config.yaml
dataset: "strings of digits, spoken by a formant synthesiser in many voices"
arch: "dit"
num_classes: 10
norm: "layernorm"
mlp_ratio: 4
inner_norm: false
eps: 1e-08
adamw_weight_decay_other_params: 0
Rows from block 8, named by matrix and row number. Rows with one number belong to one neuron. Each number is 200 + 40 x the weight over its row's rms, rounded and kept within 0 to 999. All counts start at 0. After the name is the row's rms in percent of the matrix's.
# fc1: MLP up (model.blocks.8.mlp.fc1.weight, 512x128), inputs 0-63
# fc2: MLP down (model.blocks.8.mlp.fc2.weight, 128x512, transposed), outputs 0-63
fc1.234,088,330,250,198,205,213,184,204,111,203,174,208,209,227,220,175,206,210,190,300,262,225,144,252,198,233,235,287,230,165,187,228,222,154,168,215,198,204,204,214,234,208,194,203,197,208,293,215,216,196,204,253,228,278,221,211,205,194,232,272,247,194,209,182,226
fc2.234,082,145,172,223,192,240,215,136,126,217,167,174,186,244,183,174,323,202,220,126,245,198,194,61,203,217,180,257,190,232,206,197,198,176,148,203,194,201,187,226,221,220,188,240,224,177,244,200,167,186,86,172,176,248,176,312,223,204,195,176,207,194,189,185,275
fc1.235,078,186,256,183,149,202,120,242,166,148,226,178,203,182,224,152,206,203,155,187,177,216,247,217,248,290,230,216,169,209,205,135,180,183,199,172,157,247,159,268,174,140,167,201,193,218,158,206,252,323,61,220,203,221,210,202,113,136,214,202,196,191,218,256,215
fc2.235,209,213,278,133,232,169,136,231,192,160,157,242,216,195,234,253,201,184,243,149,191,153,237,202,210,115,269,194,282,205,200,269,207,172,200,231,266,198,272,123,211,254,227,171,205,190,235,244,188,112,130,202,230,222,218,178,104,223,209,219,227,192,239,171,199
fc1.236,157,248,168,175,223,230,229,173,197,165,134,225,201,223,209,250,174,103,205,119,173,197,173,229,183,266,225,163,204,224,112,329,245,177,221,181,243,250,213,172,230,168,166,159,233,264,167,164,159,234,202,178,249,191,162,187,284,225,274,178,261,176,224,151,160
fc2.236,133,158,210,219,235,259,170,257,205,225,139,257,175,256,189,298,185,306,206,271,186,204,238,237,211,271,176,164,186,216,260,318,252,208,217,199,225,149,235,185,222,185,177,155,238,258,164,212,157,242,156,226,141,189,167,213,142,221,111,219,239,200,180,165,160
fc1.237,068,227,189,208,254,167,213,172,188,121,181,173,234,146,216,263,241,124,241,236,233,147,193,132,227,255,148,280,135,274,223,181,208,246,168,233,197,201,218,185,208,175,230,195,115,245,238,194,209,276,172,225,221,121,286,266,133,227,167,235,194,259,176,182,198
fc2.237,087,184,190,191,199,201,182,199,193,236,252,163,243,154,113,193,209,221,161,220,188,222,201,167,252,220,175,197,201,173,203,256,191,214,264,277,183,169,216,193,217,190,192,179,202,193,193,204,211,179,178,166,217,90,213,139,180,158,217,271,185,218,204,227,233
fc1.238,063,202,238,242,211,185,246,198,221,197,219,189,238,214,166,243,184,169,210,187,213,198,241,284,179,163,201,216,208,210,185,132,241,170,153,213,190,266,232,351,202,192,219,131,243,226,240,157,235,229,215,197,169,256,195,187,161,179,220,202,192,208,183,232,271
fc2.238,072,206,213,131,220,191,200,195,204,226,139,232,229,194,159,212,112,241,213,221,222,172,184,256,206,243,180,187,230,179,158,165,198,220,204,269,198,173,233,166,190,226,202,187,231,188,172,197,223,192,422,160,247,176,200,257,200,203,237,229,228,204,196,214,266
fc1.239,067,154,180,139,215,155,223,194,253,204,203,207,191,97,216,181,290,212,225,215,239,133,251,222,198,247,185,261,137,176,220,184,151,209,131,273,271,164,152,181,150,136,235,245,180,229,151,219,201,218,237,221,151,227,203,174,174,232,196,196,162,187,130,194,256
fc2.239,092,238,245,231,201,223,242,190,234,218,241,159,138,153,193,174,137,283,247,302,210,160,202,215,251,162,192,223,183,234,186,222,223,196,168,187,195,230,205,198,117,137,219,152,189,220,127,206,172,181,263,195,168,89,164,153,183,153,191,270,200,186,234,168,127
fc1.240,109,226,221,113,234,198,236,212,154,267,233,161,209,195,191,224,254,167,144,88,233,131,139,211,210,102,195,182,173,174,206,173,203,127,252,154,219,147,231,188,271,157,256,195,202,160,226,215,177,269,184,201,195,234,200,233,217,185,125,251,155,232,217,193,238
fc2.240,103,215,247,122,186,205,249,199,255,274,187,223,201,168,207,152,206,187,248,141,122,304,145,195,179,280,208,197,212,170,197,225,200,244,154,297,180,141,161,164,140,214,165,202,158,237,149,197,189,135,157,199,220,181,170,207,238,222,148,258,248,162,210,189,148
fc1.241,067,51,196,225,174,159,213,204,188,164,210,178,213,185,236,241,202,159,126,216,144,168,160,191,238,257,225,226,159,192,186,243,197,146,205,190,195,198,161,170,166,185,157,154,175,212,133,181,244,189,158,162,257,223,189,170,215,198,170,160,163,162,175,182,227
fc2.241,065,121,187,255,185,196,166,202,176,213,91,241,203,220,231,216,177,223,184,261,217,115,207,150,160,115,260,190,198,189,285,172,229,206,186,142,212,183,202,200,206,213,155,206,177,189,276,198,147,162,143,187,252,260,195,177,243,192,136,212,239,212,179,192,63
fc1.242,084,197,235,192,174,158,161,172,196,187,185,137,183,149,224,146,226,134,185,151,183,170,201,138,187,162,254,166,205,171,245,134,212,172,188,192,100,127,199,198,159,214,193,193,181,184,131,237,176,158,180,135,180,182,127,158,176,193,156,84,159,209,238,197,155
fc2.242,105,246,170,234,216,156,148,210,220,177,177,216,270,180,184,268,276,178,190,214,242,154,228,341,173,218,180,139,232,300,216,149,221,204,197,193,197,201,191,219,165,205,221,223,161,188,130,232,225,154,279,219,179,210,190,210,184,260,206,186,155,144,212,196,197
fc1.243,072,171,157,168,166,154,203,215,162,148,163,212,204,143,199,165,161,250,225,293,118,213,154,122,153,171,202,170,198,161,155,177,166,195,134,193,213,179,189,204,193,268,174,234,222,130,184,107,213,137,205,217,185,177,215,182,246,214,209,231,223,122,157,165,219
fc2.243,081,232,223,260,166,160,210,179,247,220,223,179,227,131,250,256,212,230,242,190,173,181,244,324,222,219,177,150,152,281,266,163,209,192,211,222,223,230,200,174,194,189,188,209,216,172,236,187,166,149,214,170,268,202,214,185,210,238,193,169,201,192,140,194,205
fc1.244,099,201,227,148,173,235,203,222,241,198,272,164,166,99,187,124,190,277,272,117,245,160,222,295,194,161,237,300,204,195,229,237,198,236,170,194,283,165,200,153,158,182,238,185,142,177,244,228,207,233,201,167,218,204,168,186,151,194,231,143,229,175,183,199,222
fc2.244,141,220,210,238,164,274,216,162,242,241,241,147,307,154,220,108,171,149,225,259,208,142,186,291,233,159,180,250,200,164,188,235,148,197,150,207,236,241,194,122,173,158,216,166,160,166,246,179,185,232,218,211,211,290,162,221,243,176,176,253,200,197,232,180,218
fc1.245,068,154,245,199,144,189,205,204,182,227,221,171,203,196,214,202,173,212,177,210,145,238,184,170,136,157,174,211,210,271,157,198,165,205,160,105,147,189,168,227,121,220,153,186,180,218,218,141,197,162,260,224,208,183,209,169,185,186,265,211,186,200,193,218,147
fc2.245,085,173,180,168,159,182,181,190,199,195,193,236,210,240,260,260,209,202,180,239,161,187,233,245,233,202,233,133,158,250,192,174,219,190,243,165,149,226,205,218,216,177,252,162,253,217,171,183,216,212,3,156,209,213,240,240,173,224,189,206,176,222,169,186,240
fc1.246,069,230,209,176,254,205,146,186,224,204,196,196,196,230,212,181,210,252,245,226,164,162,218,200,119,181,205,107,253,219,192,266,181,153,207,229,209,258,248,231,241,223,237,165,204,226,217,217,134,182,186,175,177,190,158,214,154,211,235,220,216,146,171,198,263
fc2.246,063,187,239,162,172,263,186,167,202,106,206,192,107,234,136,241,176,243,231,169,173,220,160,170,121,244,207,252,227,85,226,251,243,268,221,286,175,171,226,235,232,183,215,167,222,169,245,209,222,256,198,137,185,178,233,212,129,187,178,181,195,150,169,205,261
fc1.247,087,180,254,196,215,218,197,231,153,197,314,268,251,227,218,163,213,214,171,170,121,231,140,241,247,206,152,291,221,151,202,184,210,201,89,136,207,202,189,141,196,251,246,241,171,279,162,140,220,235,196,182,293,211,163,176,212,262,223,196,170,169,209,193,181
fc2.247,120,184,225,209,180,208,167,176,274,186,115,76,272,137,184,251,166,160,244,181,248,178,108,208,210,193,144,155,147,253,224,233,206,192,290,302,206,206,192,252,239,163,172,186,243,160,244,168,220,180,262,184,278,182,237,221,204,204,220,193,254,188,221,223,249
fc1.248,070,210,219,193,205,232,217,192,246,181,186,199,237,239,210,344,206,234,211,273,189,209,224,204,161,200,227,196,234,279,192,253,215,182,178,199,250,222,209,216,256,161,244,234,232,136,209,213,183,217,201,247,235,195,213,175,136,232,180,246,140,209,167,199,260
fc2.248,105,198,161,163,225,264,198,199,246,169,199,192,171,205,133,235,162,193,242,236,182,277,180,349,154,214,202,252,203,197,209,208,189,229,241,247,196,174,215,268,206,253,218,250,258,234,172,150,212,232,184,165,228,234,215,264,175,219,157,187,196,187,167,275,195
fc1.249,105,274,113,205,130,127,185,202,215,236,227,165,222,165,196,262,224,219,279,182,141,178,252,202,228,134,190,234,294,190,172,197,150,131,152,243,247,184,281,227,134,190,187,162,203,196,196,179,222,222,108,218,172,224,225,180,219,136,220,152,173,124,202,195,164
fc2.249,183,275,133,174,255,282,216,215,158,280,167,239,214,219,207,103,193,216,106,178,263,234,248,217,184,261,204,186,147,214,185,234,243,255,238,130,160,171,84,169,261,197,196,242,198,202,184,202,194,205,162,198,187,204,215,238,240,236,219,149,265,267,214,202,232
fc1.250,077,114,221,207,135,170,193,231,239,218,226,217,208,156,197,213,147,202,174,147,174,178,215,248,203,217,240,201,211,208,261,242,273,215,165,220,233,216,203,229,185,164,142,144,222,195,196,178,199,232,236,187,177,211,169,181,225,214,230,173,201,187,250,210,203
fc2.250,092,142,206,190,278,178,191,202,217,171,218,328,202,241,193,204,202,200,253,167,155,167,189,309,183,156,250,187,194,158,246,207,143,182,176,199,132,147,243,203,210,169,231,159,147,297,224,142,185,186,92,201,250,235,224,129,212,227,232,178,159,179,190,273,181
fc1.251,071,263,174,128,184,166,219,169,220,219,227,165,250,144,241,206,202,162,188,215,116,237,246,169,188,147,253,126,193,85,230,185,265,290,196,173,161,189,233,148,193,236,114,237,241,198,224,207,203,156,162,221,257,193,167,157,259,177,170,240,220,188,184,236,211
fc2.251,059,255,209,222,252,211,232,228,188,205,225,216,243,210,190,214,177,232,213,254,225,188,259,262,214,239,249,216,153,256,237,150,92,119,207,251,180,205,207,180,151,162,285,208,193,201,227,194,182,257,169,223,285,224,159,186,171,115,162,240,206,228,220,164,191
fc1.252,076,210,203,182,185,208,232,138,273,150,218,149,267,180,228,244,226,208,211,146,160,243,218,176,201,233,245,135,215,150,145,219,161,153,174,191,223,244,199,220,262,186,180,189,169,204,213,192,158,143,118,189,210,234,252,247,212,214,251,179,175,181,195,191,211
fc2.252,065,225,219,236,209,178,221,146,147,268,206,129,191,180,218,219,195,220,157,213,186,95,192,209,190,194,252,197,143,154,244,184,192,156,199,204,217,235,185,192,184,180,197,223,185,160,201,221,216,157,378,211,225,114,177,170,235,261,234,215,189,215,224,194,213
fc1.253,054,236,201,219,250,154,239,231,198,189,262,166,216,103,184,189,224,195,232,225,221,177,260,205,173,147,241,250,263,228,272,233,220,233,292,202,275,233,218,157,202,212,187,251,237,182,258,290,214,227,171,248,203,92,195,200,255,225,220,222,266,240,278,224,206
fc2.253,154,201,218,173,210,250,162,183,204,206,162,277,156,223,145,212,236,180,204,192,210,205,161,144,181,218,198,180,236,124,178,207,234,215,186,228,215,177,208,188,249,205,205,192,214,226,255,214,207,181,163,184,223,358,197,258,190,196,151,194,210,234,260,170,240
fc1.254,093,205,128,214,196,213,152,203,200,162,224,206,193,187,212,222,237,167,215,196,99,194,224,227,207,179,223,168,191,129,182,252,195,278,111,256,216,192,197,206,196,173,249,267,260,208,175,267,217,194,177,224,171,266,153,230,187,196,233,172,263,230,177,237,179
fc2.254,095,198,140,256,192,217,152,213,180,137,204,190,204,175,182,166,248,174,215,239,239,248,190,274,179,193,203,244,210,175,192,116,183,129,248,133,173,197,215,158,264,167,168,191,117,186,195,227,151,206,237,227,163,248,205,227,174,191,207,239,147,169,235,154,269
fc1.255,123,130,253,247,165,211,157,198,180,217,222,166,178,205,244,223,173,262,109,150,180,217,202,210,177,151,275,141,213,214,106,163,138,229,164,184,181,194,268,192,199,201,308,260,223,148,188,235,212,275,206,237,162,201,182,198,266,210,235,241,187,204,153,127,168
fc2.255,093,154,249,274,232,213,191,208,204,223,179,240,172,213,223,141,235,237,286,165,220,198,199,181,160,239,268,264,187,138,116,232,254,203,249,256,200,201,133,242,220,225,127,147,184,239,217,248,211,135,207,227,179,189,221,194,249,170,228,235,209,182,222,281,245
fc1.256,119,230,174,234,135,225,230,182,206,119,180,192,230,165,160,178,147,205,129,208,284,211,276,198,219,247,227,235,204,229,219,127,179,139,133,198,185,274,251,220,205,199,260,204,185,185,265,207,230,197,213,179,182,193,176,128,264,174,170,211,195,164,274,200,168
fc2.256,132,179,206,149,137,227,189,261,200,280,199,165,140,172,244,180,184,209,144,162,271,242,143,195,192,237,171,223,198,178,170,122,171,177,142,210,169,153,256,226,197,214,264,202,183,207,258,195,200,194,143,218,217,200,188,174,156,145,204,181,191,162,128,215,176
fc1.257,058,199,269,235,213,154,210,204,168,199,174,177,153,272,261,262,189,236,216,232,221,167,188,214,214,259,130,231,232,240,153,222,153,185,196,135,193,209,204,162,238,208,209,268,195,234,221,214,137,173,210,228,228,214,154,210,227,260,230,214,158,179,317,226,199
fc2.257,064,145,203,199,169,175,136,230,202,184,182,214,148,164,116,278,256,253,174,125,242,134,226,222,235,247,215,167,213,198,243,209,210,252,246,232,216,192,204,104,144,192,167,149,188,187,194,184,220,212,161,169,257,167,155,205,130,141,210,186,251,269,181,158,152
fc1.259,061,255,231,238,186,128,182,217,141,177,170,177,178,164,195,155,202,240,230,289,184,201,197,118,199,204,141,239,231,146,213,182,148,225,174,192,167,162,176,175,183,205,121,207,209,215,220,114,165,194,211,153,224,180,113,285,135,211,280,169,196,190,261,208,232
fc2.259,127,198,213,223,225,152,175,179,207,217,223,210,230,100,192,260,297,158,184,199,190,216,179,331,199,186,171,184,209,214,222,225,174,244,230,199,184,150,208,192,192,192,213,204,224,201,164,198,221,190,185,182,191,228,258,194,190,204,154,162,209,177,192,187,155
fc1.260,071,234,189,178,218,198,195,228,231,161,232,175,196,81,199,170,222,220,152,156,211,135,180,169,150,168,196,231,220,131,207,249,239,237,256,179,229,192,200,169,193,210,283,223,237,245,239,208,164,228,178,178,151,241,159,249,213,258,173,169,218,228,271,204,209
fc2.260,070,145,233,218,178,179,210,219,171,203,172,140,222,280,219,179,145,226,226,194,181,270,217,175,209,189,191,149,232,256,227,177,146,174,202,273,246,172,253,140,233,173,211,222,202,182,145,221,212,200,207,209,173,202,189,112,180,200,247,192,237,183,236,205,153
fc1.261,065,269,178,234,179,182,172,221,170,228,186,191,246,197,141,141,232,198,181,171,256,261,222,334,227,250,240,179,176,122,257,176,195,186,204,162,184,164,226,259,179,174,273,219,212,189,135,216,215,265,208,193,161,150,177,201,220,197,230,190,206,147,175,172,263
fc2.261,071,232,212,169,160,218,242,218,140,220,119,182,153,248,192,222,232,155,182,187,168,266,175,170,262,186,207,180,196,192,222,185,186,213,150,135,140,191,257,266,193,216,176,229,194,225,199,214,190,216,148,173,192,167,250,125,184,125,195,138,212,160,334,235,252
fc1.263,078,250,240,222,285,203,228,169,230,208,182,219,219,202,242,274,168,215,299,215,213,229,258,243,248,197,188,240,225,271,141,200,230,273,176,215,228,230,204,277,185,162,252,188,188,307,221,245,159,175,212,247,219,213,218,190,197,194,205,235,185,232,213,296,129
fc2.263,078,207,229,187,162,194,185,236,222,171,184,189,157,195,189,191,204,212,193,141,183,245,242,241,243,243,249,142,178,232,171,242,245,202,258,267,209,226,204,219,157,215,141,208,237,158,147,170,198,195,192,209,194,272,164,200,165,140,180,209,212,171,174,139,228
fc1.264,063,210,218,238,206,144,191,192,170,211,219,178,251,197,161,191,193,148,116,212,179,296,199,182,191,204,244,183,253,204,165,223,239,250,223,124,187,159,208,218,148,224,180,148,271,225,237,180,138,233,20,163,216,270,143,219,195,184,244,158,231,216,255,192,155
fc2.264,064,226,211,223,188,122,240,240,245,166,226,178,199,176,172,226,203,259,228,261,208,177,167,233,139,221,184,201,205,213,196,157,199,202,195,229,199,237,212,210,197,125,222,246,228,184,214,186,187,189,31,235,203,280,136,302,199,220,226,281,213,221,162,199,175
fc1.265,110,198,214,186,192,242,296,181,193,195,177,186,206,190,221,260,185,238,218,217,243,219,218,230,238,210,222,230,201,188,253,277,189,190,74,202,204,219,162,166,243,258,264,166,258,163,241,185,232,154,201,248,143,227,204,195,266,271,253,231,248,242,215,176,191
fc2.265,110,220,199,149,189,198,279,149,224,223,217,204,221,196,192,120,246,202,185,213,152,210,183,148,199,210,219,216,215,210,225,173,206,183,310,205,212,168,230,233,182,130,146,268,143,238,185,198,216,237,224,225,125,206,250,200,248,81,221,206,191,176,221,205,229
fc1.268,180,249,170,176,320,188,260,189,206,218,198,157,163,180,145,164,182,134,111,199,209,179,274,195,244,239,208,167,196,223,260,153,233,176,246,203,168,183,161,209,155,202,130,187,129,234,288,189,179,241,187,128,180,204,155,195,179,192,215,176,200,218,226,209,158
fc2.268,090,245,163,176,55,216,282,203,185,232,182,249,157,194,158,256,190,154,295,211,182,190,267,181,234,149,212,260,191,160,289,245,165,201,162,207,235,195,243,195,261,191,250,187,240,149,135,210,187,173,203,138,202,195,221,221,212,187,253,199,186,178,229,198,247
fc1.269,087,222,212,258,217,180,217,172,198,160,201,205,231,208,201,219,268,186,213,244,128,211,216,227,225,274,158,230,141,141,147,105,206,185,172,209,178,212,211,191,194,146,274,191,111,124,157,251,130,214,179,150,202,317,192,211,150,173,209,140,201,200,177,173,189
fc2.269,084,244,242,275,179,236,200,183,175,165,229,182,233,182,222,221,293,189,186,223,195,146,194,273,242,124,168,152,252,201,179,275,190,207,239,190,238,230,161,162,204,204,170,217,235,262,270,227,248,211,235,182,249,96,188,210,180,193,188,175,198,245,167,235,222
fc1.270,082,249,161,214,259,200,173,221,163,261,215,224,186,197,233,227,204,233,148,175,165,232,172,243,203,284,208,189,198,180,245,189,194,178,96,159,166,161,183,231,157,227,269,215,234,196,238,151,252,169,238,225,219,210,265,208,241,180,251,151,185,140,170,178,246
fc2.270,083,245,193,239,148,219,172,182,225,234,199,166,241,200,196,171,243,182,254,166,288,134,196,237,169,95,227,166,225,207,176,181,206,241,284,245,228,190,204,158,194,236,150,235,197,178,158,175,233,205,276,207,176,206,120,214,209,172,226,120,223,257,185,249,143
fc1.271,100,241,138,205,236,181,207,196,252,213,262,245,189,226,179,147,202,186,228,101,198,229,162,196,175,180,210,207,236,203,155,98,158,202,168,195,203,160,205,227,213,216,108,180,241,253,107,299,143,202,210,94,226,203,201,206,238,160,168,244,208,208,216,178,152
fc2.271,092,211,132,242,140,229,201,216,151,195,119,156,192,191,205,210,188,194,177,150,181,176,177,149,176,216,223,154,138,154,121,291,273,206,221,211,175,160,194,184,211,154,283,190,165,141,249,272,237,217,201,89,212,196,182,171,241,207,181,270,164,191,217,191,209
fc1.272,102,152,150,220,216,183,104,195,180,190,197,229,162,189,148,167,202,214,191,208,202,171,160,216,210,180,234,212,186,196,237,172,163,161,182,182,134,165,139,226,186,116,275,187,162,173,234,95,101,285,198,276,163,180,162,210,236,218,241,108,195,200,228,246,180
fc2.272,076,201,162,248,122,228,139,201,207,179,219,160,172,234,188,140,184,216,214,215,191,209,161,106,215,207,226,192,191,120,229,214,217,212,212,195,233,192,273,133,224,267,122,153,210,203,196,90,256,143,216,286,160,169,265,176,216,195,258,139,207,192,245,176,183
fc1.273,199,251,142,186,259,155,193,184,244,168,140,190,238,315,179,150,204,204,184,202,290,205,183,214,148,171,142,198,151,202,236,186,210,135,209,195,177,169,141,131,170,204,173,149,207,174,246,226,249,282,170,201,233,213,210,219,273,174,286,228,112,206,217,187,174
fc2.273,089,163,235,242,249,133,198,228,272,206,183,182,105,286,267,137,185,194,188,218,295,198,218,197,257,162,232,197,172,271,156,209,217,154,220,129,212,226,141,152,181,224,165,141,215,187,248,167,256,277,255,176,185,220,191,207,144,198,111,214,147,221,175,192,186
fc1.274,061,211,204,217,232,186,203,204,232,213,218,215,158,115,225,154,175,237,196,233,194,207,230,220,222,203,209,218,241,202,269,233,212,247,226,177,175,194,234,147,180,255,227,217,213,259,223,203,235,246,225,273,220,184,284,279,219,202,246,222,282,230,206,281,233
fc2.274,121,228,229,210,161,220,187,162,152,231,225,154,221,130,229,134,98,193,187,221,227,221,193,172,185,174,160,142,204,205,210,186,194,207,171,111,171,228,219,101,197,199,211,208,141,229,187,214,224,206,110,218,266,158,220,233,173,233,160,208,247,176,195,198,228
fc1.275,059,200,115,167,255,217,230,156,234,219,195,226,196,162,150,180,224,207,252,192,198,189,205,149,170,288,213,216,242,223,171,187,240,235,266,187,190,282,193,230,190,251,145,143,200,240,213,248,275,229,194,199,206,169,156,236,260,176,107,204,202,181,208,220,184
fc2.275,078,173,214,247,172,155,211,232,183,205,259,167,167,168,232,166,288,238,217,218,173,168,232,28,195,156,211,224,178,196,199,151,214,151,184,100,161,192,217,224,174,210,201,161,219,127,181,242,213,170,91,223,224,116,187,187,249,237,218,208,149,176,225,162,213
fc1.276,075,211,201,160,213,239,214,208,231,240,250,177,169,128,196,160,237,123,134,155,223,181,206,267,222,225,215,215,223,220,181,212,265,245,186,200,208,195,211,226,170,200,230,172,177,229,242,178,156,168,194,155,156,229,132,197,196,241,141,143,249,212,254,207,149
fc2.276,081,196,176,216,151,156,284,219,183,222,233,185,193,206,201,182,264,135,173,186,140,203,187,220,194,194,138,166,241,240,223,212,213,199,233,193,187,206,176,160,267,226,217,171,230,185,158,191,230,239,207,225,161,199,212,177,231,228,140,200,173,208,152,219,225
fc1.277,085,167,178,257,207,220,277,209,282,213,235,212,248,227,248,210,188,208,255,212,292,168,150,192,167,206,226,157,176,199,204,152,183,217,230,256,244,268,153,250,192,204,202,217,164,177,132,145,219,143,191,258,229,202,259,141,239,199,268,243,195,275,174,220,240
fc2.277,106,157,149,254,223,190,297,183,152,208,179,228,219,206,229,188,181,168,214,204,104,311,143,131,168,224,228,298,222,231,181,297,216,176,184,160,177,263,253,176,233,210,184,234,235,234,250,157,220,252,224,222,228,188,176,197,179,176,219,213,198,104,190,184,175
fc1.278,089,204,180,195,190,229,195,235,144,155,219,178,224,227,215,202,201,177,165,196,220,218,221,220,264,106,203,148,113,212,256,190,207,189,241,173,199,203,242,138,92,218,169,263,221,154,162,197,168,175,203,159,132,197,172,159,240,191,248,198,154,178,164,296,186
fc2.278,094,212,235,233,235,140,219,262,236,101,195,196,223,212,160,169,220,217,224,210,160,196,238,259,252,296,224,255,263,222,199,203,190,211,177,306,149,238,157,230,233,254,265,196,187,257,232,187,269,250,129,166,163,192,208,204,188,200,214,171,216,216,131,141,190
fc1.279,098,233,266,164,242,228,255,217,191,192,167,177,196,202,251,224,243,258,249,210,247,210,235,191,167,204,206,181,248,217,185,225,169,199,154,229,237,270,205,214,249,267,176,269,172,188,199,190,219,136,130,246,227,224,216,198,193,123,271,233,192,157,170,226,223
fc2.279,104,202,236,155,174,194,212,239,230,197,269,192,174,186,282,221,225,219,202,165,166,204,189,233,174,214,190,273,188,192,180,205,257,209,242,183,203,237,189,172,158,197,260,166,259,204,232,181,247,261,0,203,185,206,243,248,182,312,218,211,234,256,152,195,245
fc1.280,065,220,189,234,168,179,249,189,198,199,219,140,232,193,244,183,272,154,141,187,158,144,229,214,199,145,165,257,176,193,102,199,197,184,183,240,202,208,271,140,246,240,141,205,177,180,241,148,106,201,145,193,196,159,183,242,174,198,181,141,221,169,281,170,190
fc2.280,066,228,175,220,190,248,236,214,179,216,234,138,284,234,215,133,283,227,166,213,239,129,203,175,167,214,143,205,205,135,221,137,237,230,201,243,207,219,96,221,205,147,232,173,224,189,191,174,270,262,269,252,173,141,202,263,190,183,137,239,161,227,160,158,177
fc1.282,079,142,177,223,196,178,112,228,163,229,196,197,213,146,177,180,238,182,203,130,164,217,201,267,203,242,209,183,197,190,250,175,153,159,226,219,187,261,135,138,189,210,193,217,170,187,173,211,208,215,206,158,190,230,226,269,218,224,214,186,186,228,226,202,186
fc2.282,072,164,178,266,146,192,188,209,192,177,223,159,202,246,198,232,263,221,167,169,257,137,154,195,211,241,233,211,139,195,234,247,227,234,192,236,187,309,273,199,165,207,228,217,203,205,151,167,189,194,219,203,255,212,117,198,174,195,191,205,159,160,194,256,222
fc1.283,145,215,133,243,230,262,215,230,149,220,168,184,192,196,215,218,168,260,228,176,195,167,282,218,231,186,200,195,224,209,207,262,160,175,218,143,216,239,146,236,253,233,248,213,162,275,186,98,240,160,203,152,63,185,254,190,261,222,209,259,164,242,196,266,250
fc2.283,149,188,256,152,227,293,183,162,174,184,174,159,197,223,212,221,195,125,216,200,201,123,128,179,186,194,198,210,221,177,183,263,177,182,223,92,219,165,149,220,255,241,237,215,158,258,174,271,215,150,228,249,308,204,253,197,154,230,203,139,148,245,189,252,245
fc1.285,094,145,189,221,138,182,240,221,223,217,199,216,200,196,185,218,261,154,153,257,179,161,241,209,226,193,238,286,226,194,300,135,148,190,205,186,181,173,194,218,175,233,235,262,229,201,147,150,178,219,207,266,169,244,193,186,131,238,166,185,196,233,232,161,238
fc2.285,082,173,204,213,233,221,241,177,124,184,153,183,188,221,152,244,210,218,206,186,240,196,244,220,220,246,267,164,190,149,284,216,231,238,159,252,199,170,209,226,200,189,166,190,200,191,220,150,163,203,80,239,175,237,215,237,193,192,210,200,139,164,288,248,172
fc1.286,100,229,174,182,189,162,157,220,181,230,252,212,245,174,151,190,195,107,163,188,173,182,221,217,180,193,241,255,164,199,221,137,226,223,167,181,106,125,198,237,116,177,244,147,233,174,200,202,172,271,205,142,212,201,162,172,169,280,167,163,169,263,261,145,149
fc2.286,085,210,211,215,139,238,220,229,201,170,270,271,176,184,261,148,221,238,235,225,205,198,132,275,205,187,199,282,152,166,215,192,151,210,180,176,173,294,192,199,122,213,224,179,256,217,183,203,177,255,196,230,148,206,210,168,211,259,196,205,146,203,195,189,148
fc1.287,168,190,260,209,257,158,253,164,190,169,134,183,203,153,220,154,186,229,208,148,225,232,147,208,214,164,210,188,230,217,186,167,258,235,199,176,173,181,150,188,216,195,269,194,200,251,226,176,259,253,194,167,147,192,223,199,176,162,200,254,244,209,213,168,158
fc2.287,142,186,134,189,256,171,117,266,204,227,139,171,192,161,171,152,209,149,222,227,226,276,237,194,173,171,186,206,234,233,218,176,244,227,197,187,195,192,166,188,237,214,259,213,192,249,232,216,262,261,215,240,228,200,232,208,240,141,198,134,234,182,179,163,138
fc1.288,071,165,226,160,156,177,231,155,245,174,205,194,232,190,195,261,172,136,202,254,172,212,197,206,240,205,161,191,190,254,143,151,240,237,222,251,155,177,205,177,253,166,200,147,180,209,242,123,116,222,183,206,189,176,225,153,188,189,81,235,170,236,217,196,194
fc2.288,066,169,158,173,189,199,198,229,193,175,161,239,149,168,173,151,128,187,209,203,218,224,174,187,146,225,186,186,241,175,185,216,216,184,267,210,227,179,219,284,292,290,238,271,195,214,235,154,181,228,112,191,160,257,240,216,208,243,182,164,266,195,112,210,225
fc1.289,079,188,208,168,224,200,196,168,220,206,145,197,183,188,195,208,247,199,244,164,225,183,158,247,173,225,168,245,192,115,180,206,231,187,189,267,173,214,248,262,179,152,198,200,172,215,173,199,158,263,104,207,170,303,216,185,201,233,151,204,97,164,132,159,195
fc2.289,074,199,183,202,217,169,195,266,254,169,180,239,243,162,116,199,208,216,191,233,234,178,234,239,173,243,188,271,192,206,163,202,198,182,207,234,202,170,205,215,179,196,179,222,214,197,153,149,192,256,349,174,206,343,179,208,205,154,240,189,163,206,258,185,170
fc1.290,085,182,238,189,223,206,173,194,181,189,157,154,196,254,168,261,251,138,213,132,157,226,187,170,130,200,226,121,117,205,167,260,236,266,196,250,177,222,196,198,152,196,253,185,195,204,104,225,156,287,190,219,244,240,206,180,224,170,224,266,173,161,215,167,156
fc2.290,074,212,232,199,168,179,184,151,222,189,198,235,192,123,172,144,190,200,188,196,218,206,194,203,122,186,250,250,216,189,178,126,131,136,192,171,187,200,209,164,268,198,128,245,167,211,194,209,203,194,241,187,271,182,189,217,198,190,278,253,180,207,277,245,220
fc1.291,065,212,251,237,190,134,189,161,224,174,147,175,286,228,178,188,136,217,200,198,280,258,195,62,167,198,208,199,237,233,216,175,223,215,237,192,163,209,220,255,198,210,243,174,263,237,240,228,188,219,246,220,207,247,245,258,144,185,199,185,219,280,174,214,196
fc2.291,072,162,185,179,223,237,142,231,254,177,239,253,270,194,210,232,354,183,173,192,219,206,196,170,213,238,173,212,197,224,190,204,217,256,220,194,210,152,231,175,195,176,208,174,185,245,256,150,236,199,67,174,207,95,217,244,163,183,177,158,240,265,158,210,236